From a checkpoint of a small CTC audio transcriber.
Model: 7.98M parameters, log mel input, arch transformer.
Training: adamw at rate 0.00099, 7900 steps.
Data: trained on melodies that start on their tonic, played by one synthesised instrument, 26041 training examples, 38.8 epochs.
Rows from block 6 of a small CTC audio transcriber, named by matrix and row number. Rows with one number belong to one neuron. Each number is 50 + 15 x the weight over its row's rms, rounded and kept within 0 to 99. All counts start at 0.
After each neuron's rows are labels from the 100 clips, of 14976, where the neuron reaches its highest value: "peak on" is the class under the peak. Only what is clearly more common there than usual is listed. The data: melodies that start on their tonic, played by one synthesised instrument.
# fc1: MLP up (model.blocks.6.mlp.fc1.weight, 1024x256), inputs 0-127
# fc2: MLP down (model.blocks.6.mlp.fc2.weight, 256x1024, transposed), outputs 0-127

fc1.190:42 72 82 44 25 53 42 47 68 66 38 24 40 49 50 11 45 55 46 37 49 22 68 60 53 56 32 47 44 40 35 42 48 56 71 45 68 63 72 56 67 86 37 56 34 55 53 73 49 46 72 71 53 47 46 53 63 53 42 42 44 68 48 78 41 66 58 67 65 51 42 67 57 34 63 57 67 59 50 47 75 48 32 25 73 85 25 63 45 63 48 48 52 40 63 63 52 39 23 68 35 40 37 54 62 52 49 45 42 39 60 45 33 50 36 37 62 41 11 64 73 46 56 38 41 54 65 53
fc2.190:43 67 42 66 26 67 35 38 33 53 26 30 47 60 64 46 56 46 48 74 55 44 56 23 53 71 50 52 66 41 28 59 22 44 47 60 25 06 31 48 42 36 25 62 32 37 55 72 92 38 34 56 62 70 33 32 49 69 51 57 71 54 40 49 73 54 49 55 49 77 54 51 70 36 47 24 50 56 55 59 57 53 38 68 41 63 62 71 40 45 49 46 36 61 52 51 58 50 43 81 46 55 65 50 35 31 66 41 52 51 50 49 43 62 46 57 44 35 47 53 53 61 50 42 51 45 54 85
peak on: G3

fc1.234:48 36 69 58 40 59 39 29 37 72 25 25 56 54 60 58 66 29 25 65 38 07 39 61 73 72 43 44 32 31 57 51 58 31 50 45 49 51 00 28 49 47 46 73 36 42 70 53 51 56 46 13 63 63 49 75 62 60 51 18 49 21 47 62 84 65 48 55 53 69 46 56 49 24 46 41 58 70 68 59 37 47 50 67 44 32 50 80 71 71 54 41 61 48 82 35 62 79 25 58 26 34 60 74 39 50 34 54 59 56 53 32 46 44 67 70 48 71 50 44 51 52 52 31 39 63 39 41
fc2.234:54 35 46 59 46 43 32 01 42 51 73 51 52 64 56 74 54 39 17 49 26 60 44 30 50 50 48 48 56 33 61 69 50 45 31 48 55 47 14 22 68 50 48 74 26 25 48 41 79 61 30 44 81 47 59 53 38 61 48 45 33 34 43 64 61 39 58 40 49 52 67 48 67 50 54 39 41 45 57 41 55 37 44 60 23 59 54 45 49 70 33 57 60 50 52 73 34 73 46 60 38 45 74 72 38 61 69 58 53 35 52 77 61 48 68 79 38 66 64 66 44 50 54 38 28 47 25 65
peak on: no note

fc1.393:69 20 42 46 60 87 29 48 28 53 78 53 77 79 49 58 40 57 69 50 41 39 53 29 52 73 56 39 53 59 45 35 48 52 18 40 60 65 52 61 55 41 25 44 45 58 61 59 35 48 22 64 62 43 55 57 71 59 49 59 28 59 63 71 40 43 48 25 74 61 54 45 69 30 49 39 58 19 40 66 58 57 49 56 54 17 41 67 51 62 15 61 43 54 67 41 69 41 47 71 62 38 60 36 17 68 49 52 48 50 22 41 73 74 44 53 51 38 53 36 40 74 24 56 59 54 14 74
fc2.393:55 42 64 46 58 51 62 43 77 56 46 21 30 33 57 40 50 10 56 55 68 60 43 68 22 27 56 59 51 62 26 69 44 48 51 52 51 52 37 43 42 33 38 34 60 50 53 47 40 18 46 38 90 41 54 46 42 65 50 23 73 61 36 49 44 30 51 54 59 58 46 63 49 61 38 29 24 25 61 49 43 55 28 57 63 64 46 28 37 45 49 79 50 91 72 61 41 45 47 62 22 22 51 53 48 69 57 39 46 38 60 61 53 36 60 51 15 62 58 52 50 70 77 73 69 49 60 54
peak on: F3

fc1.466:41 41 29 35 50 60 66 65 49 33 68 29 38 48 31 59 29 57 56 44 74 58 42 70 52 50 98 61 55 44 80 44 36 21 37 33 20 52 54 46 52 52 57 29 40 51 37 55 26 35 69 47 44 38 47 55 66 49 48 60 54 33 74 45 47 49 59 43 57 48 46 53 47 50 67 67 63 51 25 51 53 38 49 55 39 37 29 66 57 40 38 63 36 50 57 52 56 65 11 37 44 58 51 61 69 63 58 44 37 54 63 56 50 59 52 50 44 17 45 43 72 73 35 37 54 57 53 07
fc2.466:19 53 58 56 58 49 33 74 46 47 71 59 53 50 24 63 40 40 60 27 52 59 46 43 49 63 28 39 42 41 53 56 70 84 67 52 57 54 37 56 66 46 59 67 32 43 61 55 78 40 41 51 45 57 30 35 38 48 72 70 48 36 38 50 32 48 62 55 55 37 52 38 30 50 57 34 45 59 11 61 44 57 69 44 70 29 57 43 49 40 52 63 51 55 63 79 40 35 36 60 85 45 36 47 53 57 65 53 62 46 60 40 45 52 41 56 51 36 35 35 65 45 37 55 60 42 27 68
peak on: C6

fc1.75:35 52 50 64 25 43 57 59 46 46 24 32 58 64 63 32 57 72 56 76 31 55 42 71 34 48 49 44 47 44 66 50 48 47 43 40 40 58 51 38 44 58 72 44 41 58 43 76 57 45 68 33 52 71 33 52 43 46 43 54 59 69 61 46 57 41 59 53 31 63 31 65 74 70 51 36 87 33 35 33 29 63 40 54 62 75 27 42 39 69 45 55 50 74 49 40 54 34 23 41 39 58 53 52 69 25 51 50 34 44 50 43 40 61 58 42 64 55 44 51 54 73 60 43 60 61 58 44
fc2.75:44 56 33 60 65 50 76 47 70 34 70 88 26 44 45 19 66 44 67 76 56 55 54 42 26 40 56 41 57 38 16 34 59 77 58 62 61 57 87 56 20 49 68 50 53 64 34 53 38 72 50 52 40 43 57 17 43 36 42 77 52 54 39 42 37 36 57 52 55 76 40 47 44 63 25 37 64 31 28 61 53 69 53 30 41 59 62 49 53 40 50 82 39 22 54 58 47 25 54 36 55 54 51 45 43 39 44 34 79 28 27 24 37 40 54 38 66 29 36 50 54 52 71 46 43 49 33 90
peak on: F3

fc1.139:23 23 82 72 34 32 64 45 37 49 35 29 66 54 32 42 43 59 78 70 57 40 45 47 31 65 50 34 37 72 55 41 36 55 41 54 37 46 32 15 44 79 50 40 42 67 57 56 27 43 44 45 72 22 26 55 47 22 45 64 39 34 62 53 41 47 54 46 53 45 32 17 52 59 41 45 59 43 37 59 36 70 43 67 60 51 21 45 60 56 40 50 87 49 51 59 69 60 22 54 49 60 14 35 45 64 37 64 37 39 55 28 25 54 92 46 69 62 43 42 61 58 62 54 50 72 48 46
fc2.139:47 46 61 57 59 46 68 38 77 28 64 65 54 82 41 39 65 24 37 63 69 50 47 23 35 50 63 57 59 54 35 57 24 46 25 38 38 60 77 33 18 47 74 71 41 47 35 40 46 68 19 58 47 36 38 50 56 41 54 57 57 75 48 44 29 52 60 54 34 50 44 48 40 38 27 63 54 33 61 37 41 83 52 58 61 59 52 49 20 41 68 43 49 26 39 43 32 57 69 40 70 45 51 53 31 54 50 58 40 64 54 60 27 51 62 66 84 46 51 71 41 14 65 44 63 56 43 46
peak on: F3

fc1.107:90 42 86 53 47 56 38 47 40 34 52 51 37 75 39 56 56 67 42 33 46 41 52 37 38 49 64 43 36 37 44 46 49 46 34 37 54 51 08 33 64 75 55 44 41 70 54 45 56 54 41 49 67 85 61 55 55 36 51 24 32 18 82 69 64 52 58 60 35 55 38 52 57 48 87 27 70 45 59 38 46 54 56 70 62 31 52 60 46 69 29 45 49 59 24 75 60 38 44 60 53 47 38 36 67 17 44 40 24 46 50 78 56 69 55 32 58 83 45 47 30 44 35 34 57 21 50 43
fc2.107:37 88 24 54 83 54 86 47 62 44 09 55 86 55 65 65 33 37 33 44 63 61 62 43 65 52 47 43 61 63 56 57 54 51 62 46 31 33 32 37 42 48 61 59 38 53 53 62 88 34 73 40 22 51 32 59 51 61 24 33 53 60 42 53 61 54 52 51 66 45 37 64 29 52 61 45 60 63 48 50 28 51 52 72 63 22 44 60 55 66 81 25 26 53 63 45 34 61 55 71 65 56 61 48 43 65 51 52 52 73 60 60 59 39 44 56 53 53 31 59 58 40 46 58 15 42 47 42
peak on: F4

fc1.754:30 33 42 52 38 26 55 50 57 65 40 48 57 68 57 43 42 32 92 51 70 50 64 51 30 44 46 59 31 57 46 63 35 56 44 24 27 55 42 42 56 64 54 70 49 52 28 32 60 47 63 54 61 54 25 62 40 47 58 64 24 42 47 67 14 33 60 37 53 39 43 51 34 38 73 42 63 61 60 43 33 49 52 69 41 25 00 41 41 69 46 48 69 65 50 47 67 47 35 44 74 71 37 53 43 43 44 60 42 63 66 48 57 65 83 57 66 61 47 62 46 64 75 61 73 38 44 32
fc2.754:57 56 31 64 46 54 75 10 86 59 61 80 22 32 55 61 49 18 42 49 73 52 51 20 59 48 28 47 71 68 47 57 45 58 19 53 61 59 57 44 47 38 48 65 54 63 31 38 50 57 19 65 48 43 34 38 38 41 38 73 48 55 41 41 25 47 65 23 46 50 44 75 51 69 24 59 42 36 54 53 29 67 50 69 62 42 21 33 31 56 52 61 56 48 47 37 26 36 67 51 54 53 63 49 55 46 39 53 40 59 45 64 47 41 62 76 55 29 64 73 47 10 69 28 60 46 35 42
peak on: F3

fc1.283:16 44 53 49 38 37 17 60 58 33 49 39 42 88 50 32 24 99 48 56 85 62 42 72 36 26 57 66 40 65 52 67 35 30 46 35 42 75 51 25 53 75 75 25 22 48 27 44 37 62 58 74 36 48 43 70 29 42 37 85 61 62 57 36 40 67 64 54 56 52 29 66 60 38 53 52 74 31 34 41 53 63 46 44 50 45 43 37 44 56 50 49 57 50 47 39 38 53 46 44 57 44 14 46 46 53 66 47 44 66 81 51 52 58 45 48 35 46 29 59 48 55 41 20 48 35 71 50
fc2.283:60 47 50 53 67 54 60 70 48 44 42 64 49 25 30 44 57 15 71 27 18 61 46 50 53 61 48 17 48 46 37 52 65 74 54 58 75 39 42 88 40 55 44 52 52 68 64 57 60 67 46 39 91 88 37 39 35 33 51 43 47 19 47 32 44 37 44 47 52 34 33 49 29 64 78 61 27 85 51 54 28 48 61 37 58 22 52 60 62 58 48 63 55 37 68 72 54 44 79 63 43 52 58 27 77 54 41 49 63 54 35 42 50 36 64 25 78 58 39 47 63 44 34 72 37 70 39 54
peak on: C#2

fc1.35:70 60 81 48 40 54 51 62 56 48 36 31 58 58 45 41 38 75 41 37 57 49 76 42 40 72 74 43 47 48 47 63 46 32 40 37 41 45 37 67 50 39 47 71 57 59 35 42 35 61 38 58 63 65 61 81 72 55 43 31 45 49 40 64 63 68 47 63 63 35 28 63 55 27 54 56 58 48 91 27 40 57 60 60 76 71 25 49 27 53 10 57 40 71 24 56 66 33 51 50 60 64 15 45 65 18 58 36 61 39 48 52 49 60 51 38 61 60 60 69 58 61 47 27 63 67 77 21
fc2.35:56 80 47 41 66 21 53 74 40 56 53 57 72 37 61 88 48 48 56 21 52 39 73 63 46 51 30 31 55 49 59 23 73 49 51 39 41 46 22 29 69 56 47 50 64 61 63 51 72 53 77 61 38 44 44 75 46 49 52 64 17 47 46 34 42 34 50 54 52 21 46 46 32 65 58 35 32 58 45 59 36 39 53 73 67 24 41 43 73 41 61 57 63 60 62 53 33 50 62 74 58 83 46 39 50 66 48 45 50 67 36 76 37 24 48 47 43 84 38 42 53 32 52 53 41 38 38 30
peak on: E2

fc1.31:51 63 79 52 32 34 26 48 58 28 52 43 62 66 54 50 34 77 47 39 51 45 41 56 33 40 48 27 30 59 31 39 33 62 56 52 47 61 44 56 49 62 58 19 26 58 82 82 33 67 49 53 40 88 51 50 40 59 32 59 34 79 51 53 49 64 83 60 62 37 43 55 61 60 51 62 43 43 15 40 49 46 77 34 69 58 44 11 68 60 34 67 61 47 64 58 41 64 18 59 68 67 32 30 65 62 74 50 52 36 53 40 60 54 54 35 33 40 40 22 72 64 72 47 14 43 61 51
fc2.31:22 44 70 41 56 51 27 74 29 43 46 40 51 36 55 56 53 48 45 53 46 65 41 48 43 37 61 46 64 60 51 68 42 73 47 70 47 58 80 46 40 43 48 44 52 56 50 49 53 41 48 50 50 46 29 45 43 42 60 38 37 55 53 49 76 61 46 42 42 39 44 46 62 62 70 53 61 41 31 63 41 42 60 32 47 76 82 56 26 29 43 65 44 79 73 83 50 27 57 53 55 12 28 36 40 55 58 60 54 33 39 38 49 38 45 44 55 07 45 33 62 69 74 61 76 78 25 59
peak on: G3

fc1.613:25 47 49 55 43 37 38 35 77 21 60 51 35 70 59 25 36 81 53 55 52 43 62 73 03 26 42 52 34 58 51 61 13 29 56 49 43 79 53 41 60 60 56 46 24 55 27 51 32 59 59 83 33 50 47 71 22 38 36 72 37 80 62 50 64 53 60 44 46 58 30 49 66 42 58 50 63 35 35 43 61 52 68 51 39 42 36 62 65 58 56 32 39 40 36 29 22 57 58 34 47 52 33 45 34 41 67 26 36 50 43 56 51 62 45 39 58 47 29 58 35 53 26 24 32 14 71 48
fc2.613:69 53 61 52 43 43 32 76 40 60 44 55 34 33 29 50 76 32 52 28 42 60 61 45 66 76 36 39 54 47 25 42 77 72 51 64 66 16 18 59 65 56 39 40 61 71 77 51 66 52 55 28 74 73 49 51 56 53 74 38 25 02 29 37 59 42 46 48 41 32 49 43 35 50 70 59 30 66 66 60 34 37 43 57 58 44 60 53 46 50 40 79 56 62 74 79 77 32 67 87 45 58 53 46 87 55 42 50 58 50 46 51 42 38 67 32 49 50 42 45 58 38 37 76 42 70 46 43
peak on: C#2

fc1.118:72 45 62 15 56 76 59 60 43 29 57 52 70 30 38 55 59 47 51 22 18 54 73 52 47 32 53 52 57 54 55 52 38 41 38 73 63 51 59 44 52 54 46 42 62 36 48 65 60 73 40 65 28 39 75 30 49 38 44 50 74 18 54 25 65 42 70 51 67 49 36 57 58 41 65 64 76 51 50 54 55 39 57 35 50 23 51 41 43 46 61 36 64 69 65 72 47 39 58 68 52 23 27 46 38 38 37 49 63 36 40 56 68 37 46 47 51 22 44 09 47 57 46 66 67 39 21 80
fc2.118:67 31 53 88 50 37 83 41 65 78 43 24 29 63 72 70 36 37 53 76 77 38 21 46 51 41 37 68 37 52 20 64 53 43 37 47 37 37 37 32 60 41 55 52 53 48 58 33 49 60 71 68 44 55 48 57 56 75 51 52 68 61 50 75 38 27 26 76 43 44 77 38 50 49 43 46 35 48 42 53 41 64 76 70 57 63 29 32 34 52 46 57 34 40 77 66 17 44 57 57 35 40 36 52 33 58 65 40 59 26 31 70 44 73 47 42 53 72 21 52 63 58 59 37 30 74 48 54
peak on: B3

fc1.720:59 44 49 51 29 51 23 96 42 70 57 36 50 54 43 19 61 52 46 52 34 22 45 44 79 38 34 51 53 64 34 46 50 55 63 48 54 70 29 26 47 58 39 46 56 63 52 78 55 44 54 57 35 78 60 48 63 76 55 56 38 56 64 29 50 22 55 50 68 57 37 15 43 35 52 56 61 44 44 36 46 49 34 25 37 36 47 58 63 42 34 40 63 48 42 44 49 43 69 26 23 55 59 61 53 66 50 75 62 38 61 34 52 47 56 59 60 10 19 48 52 54 43 40 76 23 36 49
fc2.720:48 65 57 45 56 38 29 44 43 67 54 78 19 44 48 79 64 63 77 52 78 87 50 53 38 65 25 49 48 60 65 58 36 36 57 37 60 35 88 41 53 47 26 34 59 41 60 33 61 44 19 43 67 36 52 28 55 56 57 54 56 73 54 51 50 41 38 52 42 50 64 64 36 31 48 59 25 56 41 60 63 67 21 69 70 60 44 47 24 53 72 49 69 58 84 72 40 43 45 69 63 47 19 55 61 60 49 15 31 63 59 45 49 44 52 51 56 58 65 75 49 53 44 49 35 72 35 58
peak on: F3

fc1.464:58 66 77 33 28 30 35 35 62 53 47 39 58 70 28 31 43 71 29 28 49 46 41 65 52 47 30 54 45 50 47 51 43 36 37 53 49 63 70 47 67 44 39 49 20 57 43 43 56 51 65 58 54 53 45 89 45 30 43 70 23 46 65 73 67 48 68 34 41 51 37 58 62 72 46 53 57 34 48 29 40 51 61 47 73 60 17 23 42 73 30 41 43 64 55 49 71 30 55 48 52 71 61 33 53 58 46 29 48 48 54 42 47 68 67 43 28 42 25 55 70 54 87 36 49 74 65 56
fc2.464:39 72 47 48 75 30 59 53 48 34 60 76 69 34 47 41 37 50 31 40 33 49 70 46 24 37 58 34 58 67 42 24 35 51 50 63 64 42 66 38 48 50 45 46 38 86 72 54 39 34 35 71 47 40 42 65 58 36 45 76 58 61 73 59 55 56 48 49 43 61 36 58 58 54 44 64 53 37 25 55 52 55 56 13 53 65 68 66 43 56 51 21 53 24 56 64 52 30 51 52 63 39 32 21 12 59 63 48 68 22 39 31 13 52 47 55 70 00 60 42 71 55 81 42 20 66 45 73
peak on: G3

fc1.138:32 28 64 56 33 50 47 61 38 79 19 66 60 34 55 47 48 63 57 39 74 43 64 66 46 26 49 39 25 43 19 59 31 37 39 41 42 40 60 39 52 70 37 41 22 63 47 57 49 35 69 47 54 43 21 44 26 37 69 60 25 56 66 56 16 70 52 54 87 38 32 47 81 58 60 69 81 60 38 46 66 50 98 50 74 59 32 64 61 99 50 54 88 46 50 39 32 67 49 52 45 33 13 42 55 37 66 66 27 47 68 51 48 48 46 40 51 51 50 53 26 48 56 61 61 30 57 47
fc2.138:56 45 51 39 23 76 68 29 21 40 53 46 66 63 38 54 31 19 54 59 65 46 59 41 63 68 52 34 70 41 58 55 58 80 30 57 30 36 46 28 50 33 33 73 67 70 48 54 43 41 26 42 59 36 39 12 65 30 38 54 82 42 56 69 46 55 58 26 37 69 56 47 17 42 47 40 65 30 60 79 32 43 24 51 41 47 61 31 31 52 74 58 32 35 63 58 50 57 38 55 38 18 51 73 31 57 41 75 30 38 38 75 54 29 36 50 35 30 72 31 60 64 48 51 54 60 11 62
peak on: F4; G4

fc1.672:43 38 55 39 52 38 39 73 45 75 09 31 53 36 55 43 20 55 76 32 53 58 73 52 42 60 51 35 40 65 54 64 56 43 52 57 45 71 43 32 42 58 38 65 51 67 48 41 45 59 71 42 60 19 38 40 33 46 64 60 38 51 36 51 48 68 47 53 72 23 30 53 62 52 46 50 58 50 73 61 43 45 76 72 65 70 47 47 57 71 54 43 58 66 18 52 31 70 71 63 31 25 36 43 71 45 53 49 24 49 36 60 68 53 55 41 47 55 69 33 53 47 17 71 40 58 90 49
fc2.672:27 75 73 48 59 33 69 57 33 28 63 51 42 52 41 41 24 69 49 66 47 54 50 44 64 33 49 59 61 43 46 63 45 59 57 42 37 45 97 43 48 51 63 63 23 49 59 59 69 52 30 59 27 66 56 43 58 22 25 54 32 68 78 79 59 60 39 56 57 66 37 53 42 48 24 41 63 32 35 46 56 49 43 42 57 43 60 55 49 46 65 41 25 29 47 39 17 59 61 19 62 61 56 88 44 31 79 64 48 52 57 60 54 52 20 48 67 47 44 68 58 65 41 34 51 54 40 70
peak on: E2

fc1.701:35 40 59 46 39 39 36 49 63 35 46 29 43 82 59 27 37 96 48 54 93 55 48 74 24 26 64 62 29 65 66 64 43 27 46 44 32 75 47 39 48 68 70 47 04 54 43 58 23 57 67 69 25 34 51 77 24 50 39 77 50 56 52 47 52 77 66 47 52 50 30 45 76 48 48 65 72 31 26 56 56 62 65 51 65 53 39 42 61 58 57 50 55 46 47 24 36 56 33 37 47 51 26 51 45 42 60 41 19 55 75 40 61 64 52 49 35 37 47 46 39 60 45 33 34 30 67 42
fc2.701:52 60 48 61 74 37 55 73 48 39 48 57 61 23 30 54 53 39 66 27 21 56 59 54 51 63 37 12 65 48 37 39 67 71 61 57 56 47 18 67 49 59 39 42 66 72 57 70 64 55 57 32 81 78 44 42 47 51 44 40 47 30 38 27 48 21 48 31 39 44 38 55 31 66 60 41 48 79 57 56 29 31 53 49 64 22 60 48 61 52 32 55 51 59 51 90 42 32 70 91 43 53 49 38 81 65 45 53 67 56 47 34 63 43 65 23 56 48 46 27 58 30 30 62 35 58 43 50
peak on: C#2

fc1.549:19 54 42 36 60 63 21 54 61 26 39 36 23 67 54 45 34 84 48 52 85 49 54 52 37 27 30 55 31 41 68 64 40 10 64 48 44 68 42 21 49 68 51 54 32 61 32 40 26 46 53 66 22 34 51 81 41 40 62 54 31 51 67 65 74 49 55 56 46 51 31 36 49 32 55 30 67 28 32 57 53 50 36 64 39 55 39 69 81 51 29 32 55 56 48 63 55 43 53 28 51 26 28 58 38 35 50 36 39 62 57 49 43 55 51 48 55 43 27 53 41 68 31 35 49 38 67 38
fc2.549:78 62 55 47 70 35 52 75 36 62 34 38 69 32 37 70 63 21 57 22 32 58 47 62 69 78 42 39 51 50 33 44 80 68 47 63 56 37 43 96 52 51 71 54 47 68 87 48 48 55 49 48 82 67 38 24 49 69 35 36 44 27 36 31 37 59 52 64 60 38 38 29 38 46 57 85 25 82 52 49 33 13 53 65 63 24 62 75 74 50 42 57 66 46 90 58 41 52 44 82 54 56 70 70 73 74 43 56 51 48 41 45 47 47 60 42 65 49 32 44 64 28 35 73 27 57 40 32
peak on: C#2

fc1.91:49 44 55 57 39 53 40 59 62 30 67 34 68 46 38 52 50 48 60 43 47 60 68 76 55 62 56 21 23 53 29 27 62 54 73 26 32 56 24 62 35 64 37 39 35 60 59 46 45 60 39 03 50 63 56 63 71 64 60 49 48 33 38 27 60 32 54 67 36 31 36 35 25 54 50 64 36 89 44 75 39 12 39 44 56 33 57 64 69 43 59 35 76 73 67 52 55 63 44 82 54 37 51 52 63 61 38 67 56 94 53 48 46 27 71 56 45 51 39 29 52 56 27 63 32 45 66 56
fc2.91:66 60 41 32 61 41 60 42 41 56 81 48 29 52 40 41 55 49 43 75 30 35 49 40 38 41 37 52 78 51 76 43 51 33 30 60 64 55 42 51 65 33 57 55 41 81 37 71 63 44 38 76 68 39 34 31 34 41 47 54 49 63 59 56 41 72 53 38 83 57 28 59 66 32 39 62 51 30 45 50 49 58 56 49 44 79 43 67 40 48 41 73 34 31 43 36 36 39 46 23 44 42 41 56 23 48 61 41 32 22 32 75 37 52 31 49 54 27 80 65 76 40 68 38 59 54 28 37
peak on: C#2

fc1.523:55 26 86 33 37 50 22 46 45 55 59 43 37 48 29 45 45 52 52 38 39 25 46 54 59 46 46 42 45 63 42 36 45 46 37 58 48 30 61 56 79 47 62 50 20 66 61 70 64 54 34 74 55 62 44 42 45 40 38 55 40 32 56 57 52 92 46 36 77 39 40 28 66 65 61 94 33 51 51 51 59 42 98 33 64 84 50 36 49 66 37 76 67 44 66 35 38 66 58 70 56 52 45 50 45 62 37 27 56 53 50 48 64 65 50 32 59 38 49 51 42 45 64 29 25 61 53 25
fc2.523:70 60 20 70 56 29 44 53 56 55 44 39 58 60 94 46 80 66 40 63 52 74 63 69 26 40 63 59 79 56 45 64 60 52 68 42 49 57 66 43 30 45 49 45 47 44 44 46 25 52 72 59 69 35 37 58 60 72 63 25 48 67 49 59 59 02 62 63 23 54 32 53 58 55 45 39 48 43 35 47 74 25 07 26 42 39 37 64 55 56 53 48 27 63 56 57 62 30 49 57 67 57 81 36 33 62 46 49 52 56 46 40 38 48 60 66 57 26 47 44 71 85 52 57 44 46 56 53
peak on: G3

fc1.40:27 31 81 62 27 29 51 47 63 63 63 61 60 63 37 45 56 44 57 47 57 35 56 60 31 69 48 52 49 57 50 46 26 60 28 42 41 60 55 39 79 68 58 26 49 53 54 42 45 83 54 52 40 28 31 74 57 13 52 66 48 51 69 37 47 66 56 44 69 53 41 49 33 44 56 74 68 39 38 26 54 83 58 55 37 53 20 34 59 70 50 57 64 38 46 41 69 51 47 48 43 76 10 16 53 61 62 65 49 53 69 26 43 58 59 45 62 79 23 61 59 58 56 40 54 73 47 46
fc2.40:57 54 67 62 35 23 76 38 46 28 70 58 58 51 39 37 64 26 33 70 53 40 64 29 39 73 32 45 72 70 51 39 54 61 20 60 58 57 52 49 62 58 71 41 46 58 60 56 66 54 13 63 36 39 35 47 58 36 56 64 47 54 57 29 35 60 54 74 57 63 38 70 44 31 38 73 39 44 41 42 50 73 58 39 59 69 70 31 34 51 50 58 56 22 58 36 34 44 62 51 58 59 24 34 32 61 80 68 52 48 40 59 27 32 40 46 66 48 45 47 42 17 55 34 70 68 43 36
peak on: B3; F3

fc1.626:54 09 72 46 41 37 45 63 39 88 67 44 67 62 77 63 37 60 69 50 75 39 16 28 42 60 77 23 44 53 76 29 53 52 38 68 66 25 58 49 46 61 20 46 32 65 59 51 41 57 54 55 67 55 59 88 58 56 45 48 88 43 79 65 54 51 74 48 57 69 52 48 29 29 45 73 72 48 37 46 50 69 76 70 47 53 62 28 51 64 36 71 44 70 36 72 53 73 47 33 33 58 76 39 46 54 53 40 59 37 31 57 45 47 49 68 58 49 33 58 26 71 42 32 67 57 65 66
fc2.626:64 54 31 44 66 68 40 39 81 39 46 67 58 37 42 55 45 34 47 45 51 62 48 29 25 57 14 72 30 54 42 71 41 37 60 53 27 48 31 48 49 53 68 49 55 42 24 54 40 31 36 87 56 36 75 38 75 65 39 59 26 52 36 43 37 42 54 57 39 74 57 45 70 82 35 33 36 40 39 55 75 47 40 39 53 36 54 40 15 29 78 67 64 60 44 60 43 63 72 63 30 39 41 47 41 24 41 43 28 72 25 59 90 47 45 56 31 81 65 16 58 42 69 83 49 61 26 80
peak on: F3

fc1.611:40 37 78 60 65 66 53 47 33 26 85 46 49 84 65 31 34 42 52 22 51 76 53 48 45 71 67 45 47 42 47 43 60 73 34 29 34 71 27 52 57 52 55 56 37 52 60 45 57 55 31 45 68 43 53 51 12 54 59 77 94 51 90 64 40 50 50 52 53 47 46 43 58 40 62 59 56 41 26 65 08 22 58 71 46 59 50 57 51 67 00 43 50 30 49 64 69 67 43 46 39 57 27 45 38 69 64 52 51 45 48 46 64 64 59 54 40 66 51 54 28 64 15 50 27 57 52 63
fc2.611:16 61 36 54 50 40 73 65 71 43 34 24 37 27 59 59 68 35 45 67 38 79 46 60 41 48 60 85 65 78 58 46 50 59 67 27 47 44 63 38 41 47 41 53 61 31 47 79 44 25 61 44 45 51 25 61 60 57 57 14 20 52 53 46 50 63 38 37 31 82 80 39 36 52 43 39 62 33 51 62 65 73 73 49 43 53 40 37 41 46 78 60 68 67 37 76 12 55 58 44 46 44 22 53 48 62 54 23 27 58 51 68 45 35 58 49 33 52 63 31 43 60 61 61 85 57 49 47
peak on: F3

fc1.765:49 40 62 30 27 52 35 62 54 35 38 23 22 50 42 38 26 76 43 63 86 58 48 61 65 25 55 64 29 62 60 49 62 33 50 34 45 53 58 23 60 60 39 37 23 64 32 54 34 55 47 62 28 34 40 74 40 37 67 55 45 40 80 91 84 66 57 38 37 46 32 30 71 41 52 53 46 43 47 56 56 41 54 66 52 85 47 53 60 62 31 40 51 58 43 23 49 54 48 49 27 34 12 56 51 27 54 50 37 59 49 64 45 39 44 55 46 30 17 62 67 69 52 31 61 51 79 22
fc2.765:46 67 67 74 66 32 63 61 60 51 64 65 61 53 58 59 75 34 64 12 11 38 70 69 41 71 24 47 55 70 38 39 67 78 48 66 51 33 23 67 44 53 45 65 72 70 63 27 41 59 49 36 84 85 42 40 52 67 33 23 47 45 39 31 26 26 57 63 47 57 38 49 38 45 45 71 49 92 49 37 43 46 45 31 62 31 48 61 62 52 44 63 56 52 65 60 55 47 47 81 61 72 90 56 43 66 44 41 78 54 38 39 33 49 70 34 71 80 46 43 53 17 52 76 29 50 28 59
peak on: C6